Weights of a small sound classifier.
Model: 9.13M parameters, arch swin, norm rmsnorm, activation relu, moe top_k, num experts 16, patch size [4, 4], depths [2, 5, 2], widths [48, 96, 192].
Training: muon at rate 0.0031, batches of 384, held-out accuracy 100%.
Data: 39062 training examples, 149.4 epochs.
Rows from block 2 of a small sound classifier, named by matrix and row number. Rows with one number within an expert belong to one neuron, the router's apart. Each number is 128 + 32 x the weight over its row's rms, rounded and kept within 0 to 255. All counts start at 0. Numbers have three digits each.
Before each expert's rows are labels from the 100 clips, of 14848, where the router gives the expert most weight on average: "responds to" is what is common among them. Only what is clearly more common there than usual is listed. The data: songs of 200 made-up bird species, synthesised, often over outdoor noise. In brackets: how many of the 100.
# router: router (model.blocks.2.mlp.router.weight, 16x96, trained with AdamW), inputs 0-95
# up: expert up (model.blocks.2.mlp.up, 16x192x96), inputs 0-95
# down: expert down (model.blocks.2.mlp.down, 16x96x192, transposed), outputs 0-95

# expert 1
responds to: text has "over" (90); rain (83)
router.1:109153100202138150123160193149123187086104159077081108105104116125131142099083101168186172084155145178164120116092169120138126157094095135120123126138109135085117141076094065135149129134157150129143104120149146107143142153174184158119191163161073162097085158158179108059149147169127132154
up.16:190177124196181114130104119087147102146190153137113146163097099180142096105111148146125150134112109118129149151136133130156043147109121088086094078099129083158180118112116081042208126110140144141162133102132089073072152186107093129149106159148134131122137139159088115111083157114151154127
down.16:128111145170163152117095142109130143132118106065136107112122131087109140158116101133140130127140119146199150162208141071121125112151112097172088090142120195099048111155140149105109098075140173052108135158099078114097127180139092074139063154122140134159056118198131130134103155129095153141
up.17:188173193126145142153141127108094146106115074110119116142159128184177146131141128096132133141155123086136122166154128081107121123133131099082171110150196124179106154189126167112120142131161118126135087126139114056073124165098205165091058163108116130155111156206101143117194131156134173120
down.17:087138105102110153134099096194116128141126141139170151123096205135161138107173174087109118128145180142158153110095124108163151164161162115139130074119099055103159141149108204109079152193142107100162142126071125062111148091102152113153111166100105142087071086167155114118118157166096085160
up.18:123105111132142158130152176140060098090130078136142138116144164069102122181180116146146161208117099142115162118109116126117095151125099105093099126139124108128152217189185079094083085104159134131182126110070172126165146152115119148157094104063120123094121146131169130055138123154084133093
down.18:162153141107104093111148094099095117130138175125185176119091179098114101133162149188130133133116114093128093161166148124194163110116111097131137156076101124121179152103086142178131159178135184111105176178089082126157120120099130132174126140195126129135094072112132107143062029132159119148
up.19:094157131132072140172080073132163101130067136162079117072098153115149155092186129163142175110123134169082106067151136139118142128093124083121169129103151141122148186152189113118095149159104142142124156113117186068158117153153126044134116069111116081096118105152136138085087096156154172118
down.19:074117144106174158162202073107109117149130123132169121108170092137136129109156182086152088122114137171150119111089078090177100123122120130122124182125116123164127153033109091186156122120186179103137086128058082152139170140144149126143073161111102082097135128101123145053141144124139101146
up.20:094119129085181114134170147112125168163190124169120147111161114160119064102119151107115145094127114078158155101128146133118138176069143135132064076109070098132128093151141105146161168134111104166098153123182127151143104198125105102129137080102123184160140158108083127108043070171126130196
down.20:157161123120089046124120123143094174188131095132201146092136138141152142181130114126087104167113114120121189111214119141097184114166131099125069144148104128143165099145160141072090195137092054061130114158127151135118134108157145153132099114150090135151153119119175168107098116126155082145
up.21:147040140120105066129197140127090083106103105165152155174162100127150099080178140104142117116138080164099081149144141153117152147123118130167122212122153129102161148113108104100083108095167167138125113144155032138104130096120110133116109183126066142151129127160159157132106161178130189153
down.21:087116159079156121102100075173130130124112106142144149157146167083131122157137106116130114199179116130162132091122167110163134150119117083124143146154123124191100185119134075134114061118146134112111083093152082107145129113095156121104157032136152113112100168073158004119133120122163134107
up.22:116127152121179130114089084153066137118114096104126116072074109124190116116168109114148145090164136109096090164149112142127129142108106118108146108160219160098150152182165170156155125130155140168162149172174136101141068133146084123144196075171170140082148099084094192178139104149153123132
down.22:090192098146205101076141093114122119116180112192213135167171117106090159096149144126106121119138111112135108116081088057147143161116160149136166174159103162121159142096163153125148194111143076175107157079129148148125119075119170113178128166137113176150118132146159154090103166154136145138

# expert 5
responds to: high song (52); clipping (38); text has "clipped" (38); stream (32)
router.5:170105131167101096130167096125094177108084095113189160128162103133218150092087144162087162166169126166123093151125166145131156131111164114155140109128119179194118132116148087101114120130167101072099143155145136134149141106122166127106102172185115196143114136111149193072146182156195111128
up.1:115180111119181153149105160176125133110154050158113140142105118089115098142113147130110145071119087083050143072138052155140135129112082090160155111132125139109100119122142123173080147192138114160088097096160112158063120077150121076113110139083117091106048117167150095129145096147150161129
down.1:134065127078151159116085140161078119104123193124111142147152167122128154067220105085108099106087088152176137146109144098111113139185130157142056086154123169123125167151067139160161094174101153169107049125099156176163110126157108133137135178115096103105140141132083129102130126111136132163
up.2:097104100115137180118151099143125067101181114065112165145080166143084119130121139176147148090123180106166036102132131121151131136089142143120128112124084167148179178138127163140077157176114117082111126145154115157124094112160078099128059095084141114172107103130156142135104081130076166198
down.2:102124125089080132115173090063111168084149150139101124097082074093135147128141119135124109132146141141109171103118130069080121092150046058119076159160108108170160103121149072147125139107101213096091129087106166115122154174123177144082164156137099142129123158104108141111198138094145160100
up.3:151123098130117166120157139087159145135144176181142138123132143133148149087094148107091101114104103118071134148111148137144128121158132096148069164099139129098128134093196143079158167117102101173123118088106126244139149097116176150128087121185079170091093105136105106124113137073068097215
down.3:112161155104121117120134139157124114119096112058137128205174153113148090101144167130114132135092093183179126078125107084169160117059129146153155083155110162142113066133189182157107105131115107115101111146204108113090159105162157108205107145101144138110106099182120123113101117206163144145
up.4:157137119070135108165127114094140169151137183080119151158127112169143103176152139146088093148133071148089153116084098098116115112120134114118082143069200137114148120075056165108098115079133114086167079120115146077145109131126125081152075131207207137095165117168114130143148079131113119149
down.4:119148132144139142126111125093162155188089096135179137151115135074125169110099076091063184127101208198123078133154118130170105139101132147088147135163109137177122119127182116050128162125113177100101183195183133113093154108152097193134129127073096138113131116128125136140102096088144135112
up.5:090136199132181170095142138079142154099095081183091120122126108111074123092109191123075110179148103130155102114191177133151073099069140131128099178111151145149181164157121126116107149211114133085126096107110101122104120111109074139195118150105134170137116085182124103116115154140113111144
down.5:136099101116103097160160128097102088089165136112116080138133123136131190187099130120108192150137125137110182132096118078144128130198148142156128131197072100163130072068166099153063178146185163108125159126109132120125104086135193122109096156124132093161123113112136153163067140108080190137
up.6:201086140097155122109115144177067200106093076148152072132097100123132137111127101097197088099119090166079131141136123107155103187140173089153157131140097157149134102078179099163162084119123115115137112112099097080136104151132179127054164110119099114098092095128083113095079116102137132095
down.6:120103150130184151128164143115159122195169106143133139132127197120126124158126152172129156129081128076098114110123087106114164141096118137136101090118118127100061140086130148127112188111058132094156163188103134100129193100120070132203115105123050111184123158164141126140163208155142149147
up.7:091093138098160083133128128156118155148086109160090065156103145160087127136107128134146111066077141149130066080121093070074159190152121130145168065127042148050123134147162124104093155134130131149093173110117068105132134105182145122111105119100141125135098106112187147105162106133080122162
down.7:088166117096125159173177118176116105170102157109087111179085074100155189142130148165132116091191130080174079118112112114144138093149100139142117160200099113131100155106119145126097110158078152106150067090066118144145119170093144173106117143069133120105098180126098145111184141196128121110

# expert 4
responds to: first syllable: downsweep (42)
router.4:084168118155170101132159163178156162148106146111143087069172114067085136138161103167166141106154145159188128138121160152088139138136122229108157194185112106073112134129124141052193173156109164114160166132115127112145143103115130147154133134094140133160097132097126168083141175121129141086
up.0:147167178111121108117155136066138116122109079153141103116116117171119106124160088085154148114087117138038203078174121063131130073111141099201162116102085115149118199136136138172129152123196088094117097079149157150107177139118130103095129103096188124160118127132125123166142133134154076125
down.0:188111169162134137148130164127131095117200152122112146060117104122124145168147134119075119142103108122171092120172112192040146159140118074087173112151123161138163131157192118082156107134124155151108092072151102099104111164181143192093125141160144051094130113134154121164137181142108102129
up.1:121063162081114084109130152146121139127150108174128115098117119151102138147154097057141061092130111162116107131154156078160188104159167137175082146173157111119122143152132080167167152110088128097141054145195136154120140072109169092059118149143139147108121075115141076141088108141096186147
down.1:100181141163110115211096120086115109142106139134148099074098094125105117120132148185159158100103145096154113143039146122197088114141132148183129130199169123122138181123112089100148188093111107083134117081091111141124079125100148123148177073110121126127081113168088191133115154105101109102
up.2:136154121139121102096175096086114148145142171189122148151094133179152120135140095103066119130126138125082113068151174112081138152145126101077197190181084101157053156125092132093113132171147132149132160188125166148128088109075129128130157172092173101154167115121092202152139122128144168105
down.2:036099106142145190138135173171090080099139095057155108145139182073173149126153128110168104092140123111145136124116069157119194124147142137188125097133122122147102140076102106144065107136125107150112085119141146080108165044177157148145168097131123139146160121152102093144123099180127098144
up.3:156155059148108126109107164165129122166131131138153199101051137149100151137127137170131164172056125066145173183138144052123125131099122088075164146117105119172131133177127127121155094141150066101095109120134142127130124150100125104043160165156131150125148073117101162077164093094154145125
down.3:144128128132155147130138123129174136114179169142120129155179049076125100116135176108117170101156117118114090097106116106152112130084132183205082120183138136067168125123173124103123140137152064129160167067107127087105109092185163158111145096097115124129081151120084041169127155108081129153
up.4:141104110131073134161140138080091100094143133124071130094037101138106145153129144057115146114096048138110128097109102116084177100159100058123193163145154119091109133110084109083103181154141104109176125101093120081121162169128115105144116127197127149135173134134187091150128123082145147116
down.4:186189116134143143124128112149160164162118126148136127114100147094163079137125141111153096191131163147098057186171125078122160131121149128110168108197063201123122117119147128124097127116095168132102156164084149084090101150085125191161157089131120125077087111086124162088067092098161109132
up.5:166110159214157108105133132160158057131139114144128067111124164104105152167056104140166137170127108106075170133186161159166169107126188080076156055106122128077142137122103152138141140121100151163072159121208099105123122140125152127143126128113120172091147122128107158147124067158130158135
down.5:157153138158130151142133141113161076117079177084150159129112107115164145040152127131150143152132118159129128127094078082095131212121145132063143167193099128167153198118140151134163126159170150103117163162136107169060120052074150115185158131121102152159147106160109132085156129159121141117
up.6:099112163088136175092177159153132044095138094103103123076154106113166140077105176128133174144113113137086100178132204153085169172165156116102139130148168096095140141112129142157156195127109081083177135117179136091117160125135152122160104143135170156143110135118068097129161133057155125165
down.6:129235147074128138094145145087135153163115123154145146132137117150171118122145136130137125155118144125134135120067150103162032112120152149115115181149141089106147168070119171119112112106125147144193162121100186123127126130047108232098138131148141135081091158137139170107137104093146093087

# expert 0
responds to: rain (47); upsweep (46); first syllable: upsweep (38)
router.0:168152111175122127151114191132182147114106157115188171138086061092133134103138091107159171124133134169150144137139133166086120158121055163082145121105160119080109111130128174144099088167172127090097106171080128119129121187070107175075104095124121100139060072145108115132126163189112106132
up.1:164170134171112082123166122138147053141178153195141091075146115137089086112109102128100047126149146124132127118152139097150124119154092132121133146143064076127152177148092136091116169160049098129039139110111127127100165100098121124130133140143140159132135085089096117090076108047134144120
down.1:123137086118190153103065137145146119078090096129151075053160141101151066151215159108103197132096107186166132112105119105147136112134154148137102098077157141124167136139100120130109139153174141147186127096096156109081176135144152139097168110092123142095161135198115162157153158159135096162
up.2:135129129071067112129153117105203121124177073153089052104128204121096099097098081150122131123131118128119172184153112132171139183170142155186112127169117153157093111112124163179117141097148114170098171087171126163120118061123189122082113142079117130108117132154181112138109143104129157105
down.2:151148111086088097143138130132172119162152132093102071145149103159094157136134175135081163174152140133142108088081163120194223117124192152114128098095130121100058151097135156117108102159149114170097124065139128111161077144111111110102143059140157173161144130078094180121073092106140114106
up.3:126109150158100180161122168157156153166207183136093112103111110062116124126146188149151130150110087168093131125093121128130136112142165156159138155055134096152163137133150158179160082207050182161157126156127166087119118146125124165143120124100153165161099191169099111129113096141138150174
down.3:122116080101154060128152096104150119121106107117161092199093156195156162136088128083151170163182088107155147109133082162132099117096131066153169128142121162158145167134132062066100198104145126127123162150109112156111117119095150113139081145126144130138055078119186110103094080094152126113
up.4:149188183224104138127135133142083186168119155129120124124158179135154144141082156137156117104109105105161096144116119091123119090108158108077083118139181170171133142123115142130175182189147122138119118126143167117162104077118194112096104188160143144152158165084178084205120134126137152143
down.4:169108086134158142120152144108154134180163093117089129136149155091126133138154155198123093089094120096094136098146159072139153140157147099112137142101138098146168081107122144099162119104190084160161120153095125182147088207121092165205148160127067063068126133085124150146125163080159117167
up.5:123092119026127117189115171102063155147133098133139123092148130150124099086143080094093208107120109103108100161091143102148109155124147147122099115121102094112156124081139131151156100140104100108198135139099110108165120163148109179098127061125079103130153133108206110128112103138154091216
down.5:094087130180098153171160163151187076130118191102104107077161168164119120143136156167061134093136102085113129161151136133167159166132063161171093121176113144159109173153185129143107151122117151112123110093129127172111118099167141134184105135210180118183118176125149150131119145153098173108
up.6:115085157119135118110160146169171147119038090147096103091117163148177130111111082154138131127099131099098173132155194225096102136117122154161088115150159142155084129098148131122116135138100173096112089136138062135070124178158151152115142184066141126092156099135107130182067081132124097112
down.6:115082106140131135158113100116106101153166176116105109206127156077074104137181088075143143092109114122173114128102155107100124159181137106199105126166119062097111171107105080156182138111102083099162128135123143140098080105146161090161079134089138168166102152134133120123190095158151115202
up.7:062121124116147098074109147148157077143169150156153196150140164074161134120139134129192132163104089106128185159090170128111155116124080119077112175112107077120111125117129139134126159160192137157128099110181062105149128091184149068148133138092122131132099112131155117170144067140109097048
down.7:153100167169124142176123132105127173098099109181091173172147114120145095134091137146133091075097198132130106127078172081124150117102214147149134159112121147145158092113109125141117115083092114135090092086095186108186109197118138152098115126106148084073190124113156132098180178130130082145